From a checkpoint of a small class-conditioned image diffusion model: 31300 steps.
Rows from block 7, named by matrix and row number. Rows with one number belong to one channel. Each number is 128 + 24 x the weight over its row's rms, rounded and kept within 0 to 255. All counts start at 0. After the name is the row's rms in percent of the matrix's.
# convs0: first 3x3 conv (model.mid.0.convs.0.weight, 256x256x3x3, standardized in use), inputs 96-111, a 3x3 kernel for each
# convs1: second 3x3 conv (model.mid.0.convs.1.weight, 256x256x3x3, standardized in use, transposed), outputs 96-111, a 3x3 kernel for each
convs0.54 079 [136 104 133 200  69  91 150 122 126 126 139 132 132 138 119 143 134 119 160 172 113  97 169 104 131 141 151 146 131 144 139 125 147 122 144 133 128 127 129 136 135 143 124 136 129 129 144 137 233 170 154 165 170 175 137 139  98  48 109  97  80  44  65 133 149 144 127 136 104 151 115 102 126 124 121 116 142 164 119 127 132 129 134 132 140 131 134 137 126 129 132 141 137 160 154 150 152 145 144 125 134 116  98 129 109 116 135 104 116 121 107 126 137 120 125 124 109 131 138 148 115 111 128 120 120 120 128 131 126 145 138 129 139 124 126 127 133 125 131 142 124 139 139 118]
convs0.55 127 [135 114 115 177 142 137 142 121 126 137 137 127 138 143 126 130 135 126 124 123 105  99 112  88 116 115 116 118 116 123 121 113 125 124 124 131 114 121 126 115 121 127 118 123 123 153 128 135 188 144 152 132  93 135 109  99  86 105 112  99 146 129 116 148 133 120 150 132 114 147 132 121 123 125 129 114 113 127 124 127 121 129 127 127 131 126 130 129 128 126 131 126 126 131 117 127 125 119 126 114 134 118  94 130 104 113 132 106 133 145 131 133 147 124 130 132 110 128 123 123 131 122 123 135 134 127 131 133 130 137 136 132 130 127 124 134 142 131 130 147 128 127 137 122]
convs0.56 073 [ 90 120 123 106 130 142 114 140 154 121 111 116 124 108 112 123 111 113  90  84 113 111 105 116 140 128 117 114 128 136 111 145 151 100 128 136 129 141 141 126 147 152 124 146 148 130 112 131 147 117 128 137 126 117 154 143 141 152 127  91 167 153 105 112 100 101 110  88  87 100  83  82 148 154 148 148 161 148 146 155 145 124 129 131 124 127 130 128 130 131 120 120 130 115 116 123 120 120 127 164 153 135 177 159 135 164 156 137 156 144 127 164 142 124 157 151 136 105 114 116 104 122 124 111 119 120 136 133 134 138 126 130 138 135 137 133 119 121 139 121 122 138 131 133]
convs0.57 065 [141 122 127 151  86 105 125 115 121 126 142 133 138 129 113 136 120 120 148 151 130 102 149 148 131 156 156 155 143 138 146 160 178 132 169 136 139 137 131 132 136 153 131 152 144 122 112 125 149  89 123 154 151 141 144 134  90  99 113  76  94  79  82 133 164 149 152 142 113 143  99 117 135 130 127 127 143 146 136 144 138 135 142 140 144 138 136 140 135 137 135 142 144 148 144 149 142 143 147 116 121 114 109 121 102 122 126 106 116 112 107 120 111  95 130 122 118 145 163 149 142 149 140 129 130 123 132 135 132 140 129 122 140 129 135 123 126 125 125 120 111 133 126 122]
convs0.58 102 [ 85  88 162 105 132 143 125 147 158 109 112 152 117 120 142 146 115 104 130  71 121 146 109 116 118 112 114 130 119 104 130 121 104 102 127 146 142 143 112 128 124 119 113 133 157 177 108 124 135 133 118 133 137 145 111 100 124 145 116 116 114 143 144 102 105 145 109 120 137 150 108  92 134 134 111 118 118 123 120 130 148 114 115 125 114 118 124 128 125 130 129 120 107 113 120 117 125 117 124 134 151 138 144 139 149 144 112 128 139 141 130 137 131 136 146 109 123 100 110 129 113 126 131 126 136 122 123 126 131 120 122 130 135 120 125 125 123 140 126 116 141 139 113 115]
convs0.59 132 [126 102 120  93  88 128 136 134 132 133 107 156 128 121 159 128 119 119 125 108 145 157 135 148 128 110 123 129 139 114 129 131 127 120 133 142 138 133 100 152 127 121 126 127 153 111  92  74  85 117 135 144 122 143 114 123 134 179 111  83  66 113 136 132 122 166 125 135 145 127 116 124 130 132 125 157 140 101 113 119 154 124 120 132 121 129 123 132 128 138 129 127 128 116 154 131 134 141 144 141 136 143 147 137 119 130 109 141 134 114 119 136 144 125 129 101 142 133 126 142 119 118 116 129 139 131 125 120 127 122 138 140 130 119 137 135 113 144 142 122 155 127 107 123]
convs0.60 134 [124 148 124 151 103 137 150 102 116 128 121 116 160 115 106 119 117 138 114 126 136 112 128 157  98 107 113 115 120 113  84 115 155  95 119  90 117 121 119 114 130 144 116 127 109 123 108 113  65  65 148 144 110 123 129 147 160 142 156 150  91 156 185 127 120 126 171 109  85 127 101 138 125 118 144 128 150 108 104 129 143 126 120 138 136 129 111 123 116 127 123 108 130 112 110 103 117 114 121 123 128 124 129 146  80 122 137 152 130 118 119 141 135  85 138 116 146 131 135 139 147 133 107 127 125 137 130 118 125 131 119 112 133 115 130 130 123 123 150 126 105 135 119 141]
convs0.61 076 [108 147 139 128 166 156 129 154 161 125 120 122 129 122 129 130 126 132  79  64  88 101  80  85 115 112  95 117 102 105 102 101 107 100  98 114 133 138 145 129 142 148 123 133 140 130 121 121 122 110 117 115 120 112 129 121 127 133 132  96 168 176 137 115  97  91 123  97  86 128 110 104 138 142 146 135 144 142 135 138 133 124 127 129 125 126 129 128 129 133 118 105 106 110  96  99 115 109 113 156 156 142 163 165 147 151 151 137 157 155 134 163 155 134 152 147 132 111 117 117 116 133 132 131 143 143 138 136 135 139 132 132 136 132 132 140 140 134 143 141 139 137 136 139]
convs0.62 130 [143 120 140 138 124 117 152 141 143 142 139 135 119 138 128 140 128 119 151 129 103 102 120  95 123 126 120 124 123 131 124 116 113 137 130 137 120 129 129 123 131 130 124 132 131 131 112 127 242 177 163 142 132 153 125 121 101  91 133 121 136 102  86 150 137 128 127 115 105 154 126 114 117 123 121 120 120 148 123 120 117 126 129 126 132 125 137 132 127 129 125 119 114 147 126 133 133 123 130 125 143 129  85 127 113 103 128 104 125 130 119 142 159 140 118 130 109 133 135 133 109 102 117 135 127 122 128 130 129 150 145 141 132 131 127 135 141 134 125 148 137 122 132 117]
convs0.63 063 [144  95 120 225  67  85 176 110 122 128 132 132 140 137 118 147 145 123 161 156 106 109 181 121 133 145 159 136 115 122 123 108 134 113 123 129 132 117 120 131 125 135 124 133 131 135 156 140 183 143 151 149 159 169 126 135 140  49 114 119  88  80  96 126 131 133 125 129 106 150 130 106 125 123 127 110 140 155 119 130 135 126 132 133 136 129 133 134 130 132 128 141 135 141 139 135 143 140 140 128 139 117 108 140 109 113 132 113 130 134 121 130 141 121 126 123 118 126 129 142 121 116 129 129 133 123 130 132 133 138 135 126 138 127 129 130 133 130 137 141 120 138 136 123]
convs0.64 073 [131  94 119 112  81 118 124 101 110 138 141 132 143 144 136 142 137 133 131 163 160 108 151 135 125 149 155 108 107 132  98  98 118 110 119 120 116 110 119 114 109 112 120 122 118 182 167 161 182 175 156 163 161 154 127 151 137 150 172 122 134 142 134 127 124 128 117 106 120 128 110 123 117 114 128 117 113 126 119 118 130 129 122 127 130 119 126 130 121 126 133 136 145 133 137 149 135 136 146 143 157 135 141 160 134 149 165 140 149 143 125 154 148 132 153 152 141 110 100 121 103  85 109 114  99 111 137 129 128 140 129 129 137 127 131 140 138 124 145 141 126 142 138 127]
convs0.65 070 [119 114 124 115  98 118 128 125 130 128 123 126 129 130 130 137 135 135 137 157 174 156 190 180 167 170 167 137 142 145 128 147 148 119 136 130 136 137 140 135 140 139 133 140 134 124  98  93 123  87  97 137 119 108 142 151 168 146 164 151 149 133 111 127 129 136 115 122 128 133 114 136 136 145 149 142 152 149 141 146 143 133 131 135 135 133 134 136 135 137 129 122 129 128 117 123 132 121 136 148 147 144 145 145 137 142 134 129 135 119 115 134 115 112 134 116 119 138 142 146 141 153 148 149 156 148 131 123 127 129 119 122 134 123 129 131 122 122 131 125 119 135 128 123]
convs0.66 115 [120 146 115  88 118 137 133 172 143 111 136 144 108 117 123 156 103 107 138 116 121 106 130 142  95 129 120 141 106 129 125 115 138 109 135 143 151 121 129 132 113 141 123 143 153  97 122 153 102  72  44  96 160 106 121 121 122 137 140 152 117 177 183 111 150 133 122 132 122 162  89 101 153 136 140 143 136 153 127 127 155 124 132 140 128 120 138 136 122 142 114 126 143 127 118 107 126 111 117 135 126 115 154 146 131 125 135 113 129 149 134 149 134 116 131 139 124 133 138 114 133 142 160 149 120 130 120 142 146 124 116 121 139 132 139 118 128 140 125 123 131 140 130 125]
convs0.67 107 [141 114 136 199 128 119 138  84 106 130 128 122 135 127 124 141 119 115 131 150 141 122 129 120 156 164 165 156 148 148 140 143 128 131 137 146 142 149 146 136 147 142 134 140 136 118 106 133 253 180 116 142 153 155 124 147 109  99 172 144 165 158  95 131 115 117 131 107 126 127 100 115 143 140 132 110 127 165 135 152 136 149 136 127 148 129 137 133 124 120 134 125 124 146 124 148 136 133 144 102 129 126  94 132 141 134 162 129 115 120 110 135 131 129 135 152 124 141 131 140 130 115 135 127 111 113 142 134 124 160 136 126 136 129 118 126 134 120 132 134 118 137 133 111]
convs0.68 154 [129 131 145 196 131 142 128 116 130 132 148 119 140 144 100 141 113 113 124 113 105 102 101 114 131 124 142 134 109 136 112 115 138 117 135 140 127 135 140 119 136 146 120 142 124 117 107 144 228 136 150 121 116 141 122 139 100  98 162 130 175 145 103 136 139 118 149 126 101 145 113 120 140 124 122 107 122 144 130 146 113 139 137 126 148 130 135 129 127 119 119 111 117 140 104 131 128 121 132 104 133 114  93 132 107 126 145 115 120 143 115 151 141 112 137 140 112 136 138 133 136 122 129 133 127 120 139 144 127 167 143 125 136 128 116 132 156 120 143 153 102 138 127 108]
convs0.69 133 [139 116 152 199 129 120 144  99 114 124 123 121 130 127 113 147 120 101 128 127 118 106 106 111 142 145 147 149 139 146 131 132 125 131 131 152 140 154 151 136 153 148 132 145 144 104  97 127 243 170 123 117 142 162 128 148 108  89 165 139 164 147 102 128 112 113 131 100 112 139 101  98 142 141 124 111 129 170 134 146 129 145 137 123 150 131 142 135 126 120 120 115 111 140 115 140 130 124 135 106 131 127  83 130 135 121 159 120 115 122 107 139 142 133 129 155 119 143 141 144 133 113 139 137 114 111 137 132 119 166 143 129 136 133 117 126 134 120 135 141 116 138 139 104]
convs0.70 068 [119 110 120 120  97 114 131 130 129 127 122 126 132 134 133 141 139 137 135 153 177 162 199 189 173 179 176 131 135 141 122 140 142 108 132 123 132 131 139 131 135 137 132 141 131 125  98  95 122  87  98 137 120 104 138 147 173 138 161 153 146 127 107 124 129 136 113 125 128 135 114 141 134 142 149 138 152 149 140 146 140 132 130 132 135 130 134 139 137 137 129 124 129 126 114 120 134 122 137 150 151 147 146 148 138 142 134 130 138 121 115 134 114 113 132 113 117 134 137 144 137 153 147 153 158 149 131 119 125 128 117 121 133 120 128 131 123 121 133 128 120 138 129 124]
convs0.71 098 [156 133 151 180 120  96 157 101 110 137 134 126 130 129 132 148 122 115 141 153 149 104 136 121 141 145 152 136 133 146 125 136 113 136 135 144 129 138 140 127 138 127 130 136 135  99  96 110 254 167  97 136 144 157 129 150 112  86 182 173 148 151 102 135 122 124 132 107 140 140 107 114 128 129 126 119 130 183 125 143 132 137 132 122 148 133 144 136 130 123 120 116 117 153 132 153 135 132 141 118 136 127  97 122 151 116 150 122 126 123 103 152 137 144 126 145 122 141 139 146 124 114 145 132 121 117 135 129 117 162 139 131 138 133 121 135 136 119 138 134 130 138 136 114]
convs0.72 086 [157 130 142 174 111  93 155 107 111 135 149 131 134 146 138 152 129 122 142 168 153  97 132 106 131 139 149 133 117 145 115 122 122 125 129 129 126 123 136 118 118 123 124 125 121 103 113 108 245 154  91 138 137 145 134 144 108  95 181 161 146 148 107 131 143 134 140 132 149 144 115 125 123 117 127 118 120 175 121 133 130 135 132 125 151 132 140 138 127 124 118 125 126 159 139 159 142 136 147 124 137 124 110 123 142 122 152 125 132 135 105 166 146 140 136 150 127 139 136 146 125 111 143 126 118 117 137 137 121 168 142 130 144 133 124 137 147 122 144 144 130 143 142 118]
convs0.73 114 [147 129 157 193 127 106 148  99 110 134 127 123 130 127 118 146 117 103 141 146 136 101 121 113 140 141 150 139 134 143 126 130 116 134 133 150 132 145 144 131 143 136 131 142 142  98  99 115 245 169 108 124 142 156 124 148 111  80 183 166 163 163 118 134 114 119 129 101 123 136  99 100 135 135 125 114 130 183 131 148 136 140 134 121 148 133 144 136 129 122 119 114 111 144 120 145 128 124 134 111 135 127  87 126 142 117 152 118 120 123 104 143 140 139 125 148 116 142 140 146 129 116 144 136 119 116 136 130 116 163 141 129 136 133 117 132 135 119 137 138 121 137 135 106]
convs0.74 108 [ 91 162 125  95 120 135 122 173 139 107 147 142 114 122 125 156 101 111 135 110 113 111 122 144  96 130 119 144  97 131 123 113 136  98 141 142 150 119 128 127 110 136 117 145 150 118 115 147 114  72  55 116 164 111 121 111 121 133 136 148 126 174 173 105 157 132 124 133 121 164  80 103 157 126 137 136 133 145 125 126 153 122 131 138 125 117 133 133 119 138 122 125 138 129 117 111 128 111 122 135 133 115 157 151 128 133 136 117 131 154 132 152 139 117 141 139 127 118 138 116 126 136 150 138 113 124 123 144 142 124 117 121 140 128 135 118 136 136 128 126 130 144 127 125]
convs0.75 068 [117 102 124 114  87 120 121 103 128 132 126 126 132 122 123 133 125 126 136 156 166 138 158 163 145 156 151 134 141 143 129 140 142 130 139 141 133 136 137 132 138 138 133 139 138 153 144 138 158 156 154 155 158 153 144 164 161 147 175 148 137 145 117 130 125 132 124 111 124 125 113 126 134 140 141 134 144 142 134 141 139 132 130 133 132 128 131 132 130 132 135 137 139 136 140 143 136 140 143 146 152 142 150 154 141 148 151 138 137 127 119 141 131 124 140 134 130 128 130 138 122 118 130 126 122 131 133 129 129 133 128 130 134 130 131 133 126 123 133 123 120 134 126 124]
convs0.76 069 [126 111 118 139  94 105 151 133 126 123 125 127 132 151 137 147 149 148 134 155 166 165 211 201 185 196 201 120 125 136 109 131 138  99 130 112 130 122 132 125 120 127 123 137 121 129  94  92 112  73  85 127 106  88 138 128 181 142 164 165 140 123 112 115 130 130 110 137 120 152 122 153 127 134 149 131 145 152 135 142 143 129 124 131 139 129 136 139 138 139 127 119 126 122 107 109 138 115 126 146 151 146 141 150 138 138 129 126 139 122 114 132 118 115 136 110 114 126 128 137 139 155 144 161 169 159 131 117 123 131 110 115 134 112 122 135 125 120 139 142 119 140 133 125]
convs0.77 121 [142 122 152 203 128 114 144  96 111 128 125 122 131 128 117 146 119 102 132 139 131 107 113 114 145 147 152 149 140 146 133 134 122 133 133 152 139 151 149 137 150 144 134 144 144  99  97 122 245 173 116 121 145 159 126 147 109  83 172 150 166 153 106 129 112 115 129 101 119 135  99 100 141 139 126 111 129 176 134 148 134 145 136 123 150 132 142 136 126 120 122 116 112 142 119 144 130 126 136 106 131 127  83 126 138 122 157 121 115 120 105 138 139 135 128 153 120 143 140 146 132 114 140 135 115 113 137 131 118 165 142 129 136 133 116 128 135 119 135 140 118 138 138 105]
convs1.54 052 [127 110 130 114 116 142 107 131 143 119 117 120  92 137 128 142 140 131 137 109 120 141 127 132  87 147 129 101  97 103  45 119 113 146 141 124 129 120 122  92 128 124 115 144 135 100 109 124  53 122 123 146 135 140 122 128 151 102 123 145 178 123 137 121 121 117  76 132 119 135 140 133 148 138 129 168 138 126 132 130 129 111 109 118  67 124 123 134 141 133 143 134 126 159 141 133 113 137 128 109 102 105  53 129 118 144 148 126 113 100 107  61 136 125 141 154 125  97 114 129  57 109 122 152 114 129 146 151 146 198 127 134 117 109 125 111 109 113  68 133 123 148 146 131]
convs1.55 126 [109 116 131  86 107 116  89 127 133 120 150 134  94 136 132 115 143 143 119 124 146  99 128 135  82 148 143 120 156 135  69 129 125  95 145 147 103 137 144  74 120 127  81 137 142  97 127 142  62 109 118  89 121 133 126 110 122 148 121 128 193 123 122 103 147 139  71 124 122  89 135 143 137 132 127 157 134 132 146 130 130 110 143 138  75 124 125  93 141 146 112 129 144 121 131 140 106 137 141 125 157 133  70 129 126  92 146 149 132 159 132  78 135 132  96 152 152 119 129 126  90 120 119 124 114 121 138 103 122 184 129 131 166 111 107 121 154 134  80 132 128 104 145 147]
convs1.56 024 [142 125 113 159 118  88 144 134  93 137 118 147 144 106 128 136 102 129 129 130 150 130 121 137 126 112 129 125 100 149 140  84 139 123  66 138 136 111 147 146 105 147 128  96 146 134 106 114 139 109 125 129 119 135 176 158 135 171 169 150 174 172 147 141 112 150 153 106 148 132  91 151 127 136 151 125 134 149 128 131 150 132 103 138 143  95 135 127  85 136 121 124 144 118 118 130 118 126 137 124 101 149 141  79 130 129  65 132 125 104 154 142  77 117 135  70 122 140 123  95 147 131 113 141 127 111 126 153 104 109 168 120 124 182 118 133 108 149 146  92 130 135  84 132]
convs1.57 031 [130 138 126 145 140 158 136 133 149 130 100 123 102 132 132 132 127 117 124 116 118 150 125 126 114 129 123 111  72 111  81 127 141 145 113  94 128 125 120 140 145 154 143 131 129 132 131 109 107 136 166 159 130 144 170 152 159 120 136 149 150 143 152 130 121 121 125 148 157 152 128 125 138 131 136 145 134 118 131 132 120 122 105 120 111 138 149 147 123 116 135 137 125 147 133 120 132 133 122 112  77 117  88 136 147 150 122 101 116  65 119  74 129 142 138 127  98 122 115 124  95 119 141 134 117 135 140 167 135 155 114 103 105 133 147 123  88 122  92 136 140 144 126 108]
convs1.58 106 [134 110 101 114 126 133 122 137 135 100 117 171 145 121 120 137 126 117 119 118 179 114 135 130 126 126 131  86 110 184 147 120 107 138 124 109 120  98 163 122 126 113 122 121 131 142  97 101 135 129 127 123 120 130 143 141  94 154 113 124 161 143 120 117 105 168 133 124 112 120 122 127 119 132 160 122 128 131 117 133 126 107 111 168 136 123 112 129 121 120 120 113 166 112 130 133 103 124 142  84 112 188 142 118 104 136 120 109  75 117 203 145 118 102 142 120 108 145 134  76 152 122 121 152 124 120 163 144  68 117 137 151 124 136 143  90 115 181 146 118 112 137 124 111]
convs1.59 131 [130 113 134 164 130 150 149 123 139 116 118 139 177 124 123 128 119 126 120 120 132 138 119 124 147 112 128 100 114 140 224 117 125 133 115 131 121 110 134 188 114 135 146 115 138 128 121 127 207 126 150 134 124 138 134 141 121 139 134 110 116 141 130 116 108 136 200 108 138 137 113 138 128 128 129  95 127 116 124 130 118 116 120 135 200 118 133 135 117 136 130 122 128 120 127 131 131 123 123 101 119 143 222 122 126 138 116 135 100 120 146 204 124 121 139 113 132 126 129 127 169 123 132 125 127 137 148 137 116  42 139 127 118 142 120 108 120 141 202 123 128 130 119 130]
convs1.60 200 [108 121 144 197 114 155 130 120 122 124 119 130 169 126 129 113 122 132 107 120 135 180 115 128 115 124 131 119 120 129 213 126 136 111 124 136 111 117 128 203 115 138 118 119 133 116 134 137 208 125 147 123 127 113 145 119 117  60 128 101 146 131 119 113 116 128 206 113 140 114 115 132 133 121 126  85 124 115 119 127 135 118 122 127 195 122 138 117 123 134 113 125 132 152 119 131 107 123 131 119 122 127 214 127 133 110 121 136 120 120 126 200 129 131 111 120 137 127 130 129 167 129 144 141 125 124 138 136 131  49 133 121 143 135 121 122 121 128 191 127 134 111 123 134]
convs1.61 027 [133 105 107 135 119 101 144 138  73 122 131 142 124 117 117 122 113 114 115 148 168 125 147 149 109 124 127 119 125 144 125 114 115 119 100 109 110 119 151 127 113 133 116 105 131 119 111 135 144 134 115 151 111  97 188 139 134 167 146 134 221 166 148 125 132 149 138 119 125 121 105 127 117 140 150 107 125 156  93 127 162 113 112 135 126 110 113 125 101 107  92 130 149  99 117 144  76 126 154 114 119 132 114  91  94 108  81  91 115 128 136 117  95  86 116  90  84 174 120 103 177 141 111 202 129 103 143 139 120 135 156 157 138 166 161 116 121 137 119 104 104 119 100 101]
convs1.62 125 [122 107 103  64 111 118 113 129 137 117 123 122  94 134 132 144 144 134 129 104 130  71 139 142 113 149 139 116 115 116  60 125 121 143 152 133 116 117 125  51 123 121 119 146 137 104 112 121  48 111 110 113 135 132 121 113 143 197 107 130 160 113 121 113 124 120  51 124 118 129 146 138 136 136 136 162 135 138 139 125 130 115 113 120  63 125 122 128 149 139 119 131 137  94 145 150 120 135 138 119 116 115  60 128 123 142 153 133 122 116 119  71 134 129 147 157 133 118 120 123 101 105 106 127 120 124 138 141 140 197 128 133 120 103 119 117 118 118  76 130 126 143 150 136]
convs1.63 039 [134 104 171 140 106 175 129 124 155 110 126 119 103 138 119 145 139 124 153 122 123 177 132 124 100 148 123  86 110 104  76 122 105 159 135 112 140 132 125 144 134 120 133 142 131 101 111 139  97 125 121 172 133 130 102 125 143  48 123 156 185 123 145 124 135 124 122 137 116 150 137 128 156 146 123 170 145 119 120 137 128 106 121 121 104 125 118 149 136 122 164 144 125 201 146 120 108 144 130  93 116 106  85 128 105 156 141 113  93 115 107  84 134 107 156 149 110  72 105 134  29 104 141 172 106 130 157 136 145 162 128 145 103 114 139  96 120 113  89 133 112 157 141 119]
convs1.64 040 [127 114 121 134 145 112 130 139 108 116 150 136 105 142 126 104 139 132 117 136 159  98 128 138 114 136 129  89 151 144  82 141 124  76 132 144 109 136 154  99 134 137 100 134 149 114 112 118 123 133 107 102 121 120 161 147 110 198 160 126 165 155 141 102 138 147  99 134 135  99 134 151 128 129 145 119 120 151 133 129 144 101 142 144  99 136 126  94 131 141 114 112 147  95 115 154 119 122 137  90 152 142  79 140 123  77 130 141  98 161 139  77 147 120  79 138 133 139 139 101 163 142  90 131 131 114 163 103 111 171 116 131 172 122 113 103 152 138  92 143 122  90 137 137]
convs1.65 024 [138 136 140 131 147 124 139 152 123 127 142 128 106 147 121 113 127 116 131 129 132 126 142 118 128 137 125 102 111 103  74 165 109 103 119 101 138 130 132 127 165 128 138 149 123 136 110 127 114 150 129 133 153 123 173 152 143 149 163 155 160 147 150 136 131 128 122 174 129 141 150 122 136 137 134 150 126 135 138 126 140 122 117 119 106 163 118 125 131 113 134 141 138 144 122 130 134 138 136 104 121 111  81 167 112 107 123 104 109 132 116  76 152 102  96 116  94 124 106 110 105 138 117 124 124 110 143 134 139 162  82 140 139 126 146 117 131 119  93 158 116 110 125 110]
convs1.66 110 [155 132 117 136 136 150 167 139 120 136 105 125 120 129 137 152 116 103 142 125 124  96 156 152 157 125 121 149  95 122 122 144 154 180 116  87 157 124 109 120 148 161 176 127 118 157 145 104 154 156 147 176 149 112 134 117 138 171 112 103 123 126 128 161 117 116 125 141 161 176 120 115 111 122 142 100 121 133 100 112 134 153 110 116 125 147 153 173 124 104 123 138 125  98 136 143 123 125 132 148  97 119 117 139 147 177 113  81 141  89 124 111 133 139 169 112  81 151 125 121 177 122 125 156 140 124 103 157 138 138 112 106  78 141 166 141  97 123 118 134 144 166 114  91]
convs1.67 115 [146 118 130  91 131  89 106 128 132 131 141 130  82 140 125 141 126 124 152 121 130 107 126 127  92 130 131 140 144 133  37 141 108 140 119 113 146 135 139  62 138 122 117 132 124 128 123 140  45 143 102 134 136 137 108 121 128 144 136 135 162 124 128 140 141 136  53 146 115 136 132 121 130 133 129 161 122 140 138 122 129 136 136 136  54 139 113 131 125 123 137 130 133 131 128 140 123 131 132 148 146 132  43 142 111 137 123 114 151 146 127  55 142 119 132 127 118 115 124 126  89 140 107 137 128 122 112 113 123 210 113 145 122 133 139 137 143 132  58 141 115 143 123 120]
convs1.68 131 [132 128 119  82 120 117 102 121 139 131 119 133  81 136 136 133 136 134 130  96 139  99 125 149  84 139 145 146 123 136  50 143 133 129 140 132 129 120 139  61 126 137 107 131 136 131 143 135  45 131 119 127 127 136 123 107 117 147 120 112 188 124 111 130 128 138  52 134 132 119 130 135 121 115 136 161 119 136 131 121 126 134 119 137  61 137 132 123 136 138 110 117 149 123 122 161  99 128 145 150 123 135  54 144 135 124 141 133 152 114 134  65 146 141 122 147 135 142 147 116  73 141 102 151 128 119 113 137 120 201 113 122 134 117 120 140 119 135  65 140 133 131 138 134]
convs1.69 119 [149 115 123  81 119 102 111 125 136 125 134 127  82 140 127 145 122 125 151 106 131  99 122 134  91 131 137 139 138 129  45 146 115 146 117 121 140 124 139  59 131 121 121 125 131 130 120 142  44 138 102 137 130 140 100 116 125 156 134 122 178 121 117 136 133 136  52 140 115 138 123 127 125 132 131 166 119 143 132 119 128 133 127 133  58 138 116 136 122 129 133 121 140 126 121 150 111 129 139 145 140 127  47 145 117 142 120 120 146 137 123  59 145 126 138 125 122 121 129 123  81 144  98 151 127 120 116 122 127 206 112 140 118 136 132 133 137 128  62 143 119 147 120 124]
convs1.70 024 [140 132 139 130 144 125 138 154 123 129 140 128 104 142 120 110 129 118 133 124 136 125 135 122 127 136 128 101 106 105  70 153 109  98 120 104 139 124 136 124 155 135 137 147 126 135 106 126 111 144 135 133 152 127 172 159 137 151 174 151 158 152 146 136 125 132 120 164 135 141 148 125 137 137 135 152 125 135 139 124 141 122 112 122 103 153 122 122 131 116 135 136 140 145 117 134 135 135 138 104 116 114  77 154 114 103 124 107 111 128 118  74 141 102  90 119  97 122 112 107 103 144 113 122 127 108 143 139 136 166  95 137 142 126 142 118 127 120  90 149 115 106 128 113]
convs1.71 101 [153 116 114  83 130 120 119 125 145 130 124 118  85 141 136 144 128 123 157 109 117 105 129 139 103 127 132 139 120 111  45 147 130 151 127 117 153 121 126  60 139 130 131 132 132 129 117 135  52 147 112 145 137 143 103 121 140 154 132 118 149 128 125 147 125 121  53 142 126 146 130 128 132 132 129 163 118 137 133 120 123 139 119 120  58 144 130 141 130 128 142 127 129 128 126 144 130 126 130 147 124 110  47 150 134 150 131 116 149 121 106  57 150 141 144 133 115 110 125 129  93 140 103 134 132 128 110 135 144 206 106 123 111 127 134 136 123 114  63 147 134 150 129 121]
convs1.72 079 [146 116 116  94 135 138 119 129 148 127 125 122  83 140 138 140 135 123 150 110 121 108 130 146 105 132 134 131 123 118  41 149 141 146 140 117 147 125 129  67 142 143 126 140 134 123 123 129  65 150 127 138 142 143 110 126 136 152 136 111 151 135 128 140 127 125  58 142 139 140 138 130 135 129 132 156 116 131 135 119 121 132 123 124  59 146 142 137 140 130 139 122 130 130 125 146 129 122 129 140 127 117  43 153 145 145 143 115 143 123 112  50 152 149 139 144 113 108 132 125  98 140 104 131 137 128 117 131 137 209 104 110 116 115 133 131 125 120  60 148 141 145 140 121]
convs1.73 109 [154 116 117  80 122 110 116 122 142 126 129 121  84 142 133 144 124 123 156 106 124 104 124 139  96 128 136 139 129 119  46 151 123 149 122 118 147 122 132  58 136 126 126 126 131 131 117 141  43 144 106 144 132 141  99 114 134 149 131 117 163 122 118 141 129 128  51 142 120 143 124 127 127 133 130 167 118 141 131 119 125 136 122 126  57 143 124 139 125 128 137 125 135 128 122 148 121 127 135 146 132 117  49 152 125 147 126 117 146 130 113  61 151 134 142 130 117 116 125 126  80 143  98 144 128 124 113 128 137 204 106 131 114 132 134 133 130 119  63 147 127 149 124 122]
convs1.74 100 [147 135 116 140 140 144 155 139 118 133  99 135 121 128 136 148 123 102 133 122 132 103 158 154 139 126 123 142  85 132 120 144 155 171 124  83 149 119 109 123 148 163 161 131 118 152 150  90 151 153 145 173 149 112 145 124 135 167 114 105 152 129 127 154 111 118 128 142 162 164 125 114 114 117 149 101 122 135  98 113 136 146 102 121 124 147 153 165 128 102 118 133 127 102 135 144 106 124 135 140  85 129 114 138 147 166 120  78 134  76 138 109 133 137 159 120  77 154 132 113 172 122 123 173 142 119 111 168 129 139 112 106  89 135 169 135  88 134 117 133 143 160 121  89]
convs1.75 022 [131 129 137 125 166 125 122 157 122 124 142 132 122 137 119 124 121 120 123 135 158 134 142 123 124 143 124  90 119 146  87 126 118  94  82 108 125 137 164 129 139 139 121 130 143 127 117 134 105 138 121 115 127 138 179 149 144 150 173 151 163 148 152 125 143 155 125 146 143 123 123 147 140 139 136 155 122 138 146 131 138 109 124 156 111 134 131 109 102 129 136 149 135 148 123 129 138 146 134  91 133 151  93 131 124 103  89 112  92 139 141  94 125 107 109  96 101 120 102 113  97 137 117 114 108 120 157 122  94 153 118 125 149 158 134 109 134 142 108 134 120 113 103 116]
convs1.76 026 [139 127 134 127 136 129 135 148 128 127 136 127 101 136 120 107 136 120 136 116 138 119 123 132 126 131 133  97 104 108  62 130 114  93 125 112 137 118 141 115 135 146 134 138 133 127 104 125 107 132 146 128 142 135 162 170 129 154 187 139 150 162 137 131 120 137 112 142 146 137 140 133 139 132 136 151 124 134 141 124 139 118 111 124  96 134 129 118 130 123 139 122 141 142 111 142 139 125 138 100 110 117  69 130 118  98 128 113 109 122 119  66 126 105  85 129 102 114 131 105 105 150 108 117 136 109 147 144 133 176 121 130 147 126 135 115 123 120  84 134 117 101 134 117]
convs1.77 113 [151 115 123  82 122 103 111 124 139 126 133 126  82 141 128 145 123 123 155 108 128 105 122 134  92 129 136 139 136 127  43 148 115 149 118 117 144 125 136  59 134 122 124 126 129 130 120 141  42 143 102 142 132 141 100 118 129 146 135 123 170 122 119 139 133 133  52 142 116 141 124 125 127 132 131 168 119 142 132 119 127 135 127 131  57 141 117 138 123 127 136 124 136 132 122 147 117 129 136 145 139 125  47 148 118 145 122 116 147 136 121  59 147 127 140 126 118 117 127 125  78 145 100 147 128 122 114 122 129 206 109 139 115 135 135 133 136 126  61 145 120 149 121 121]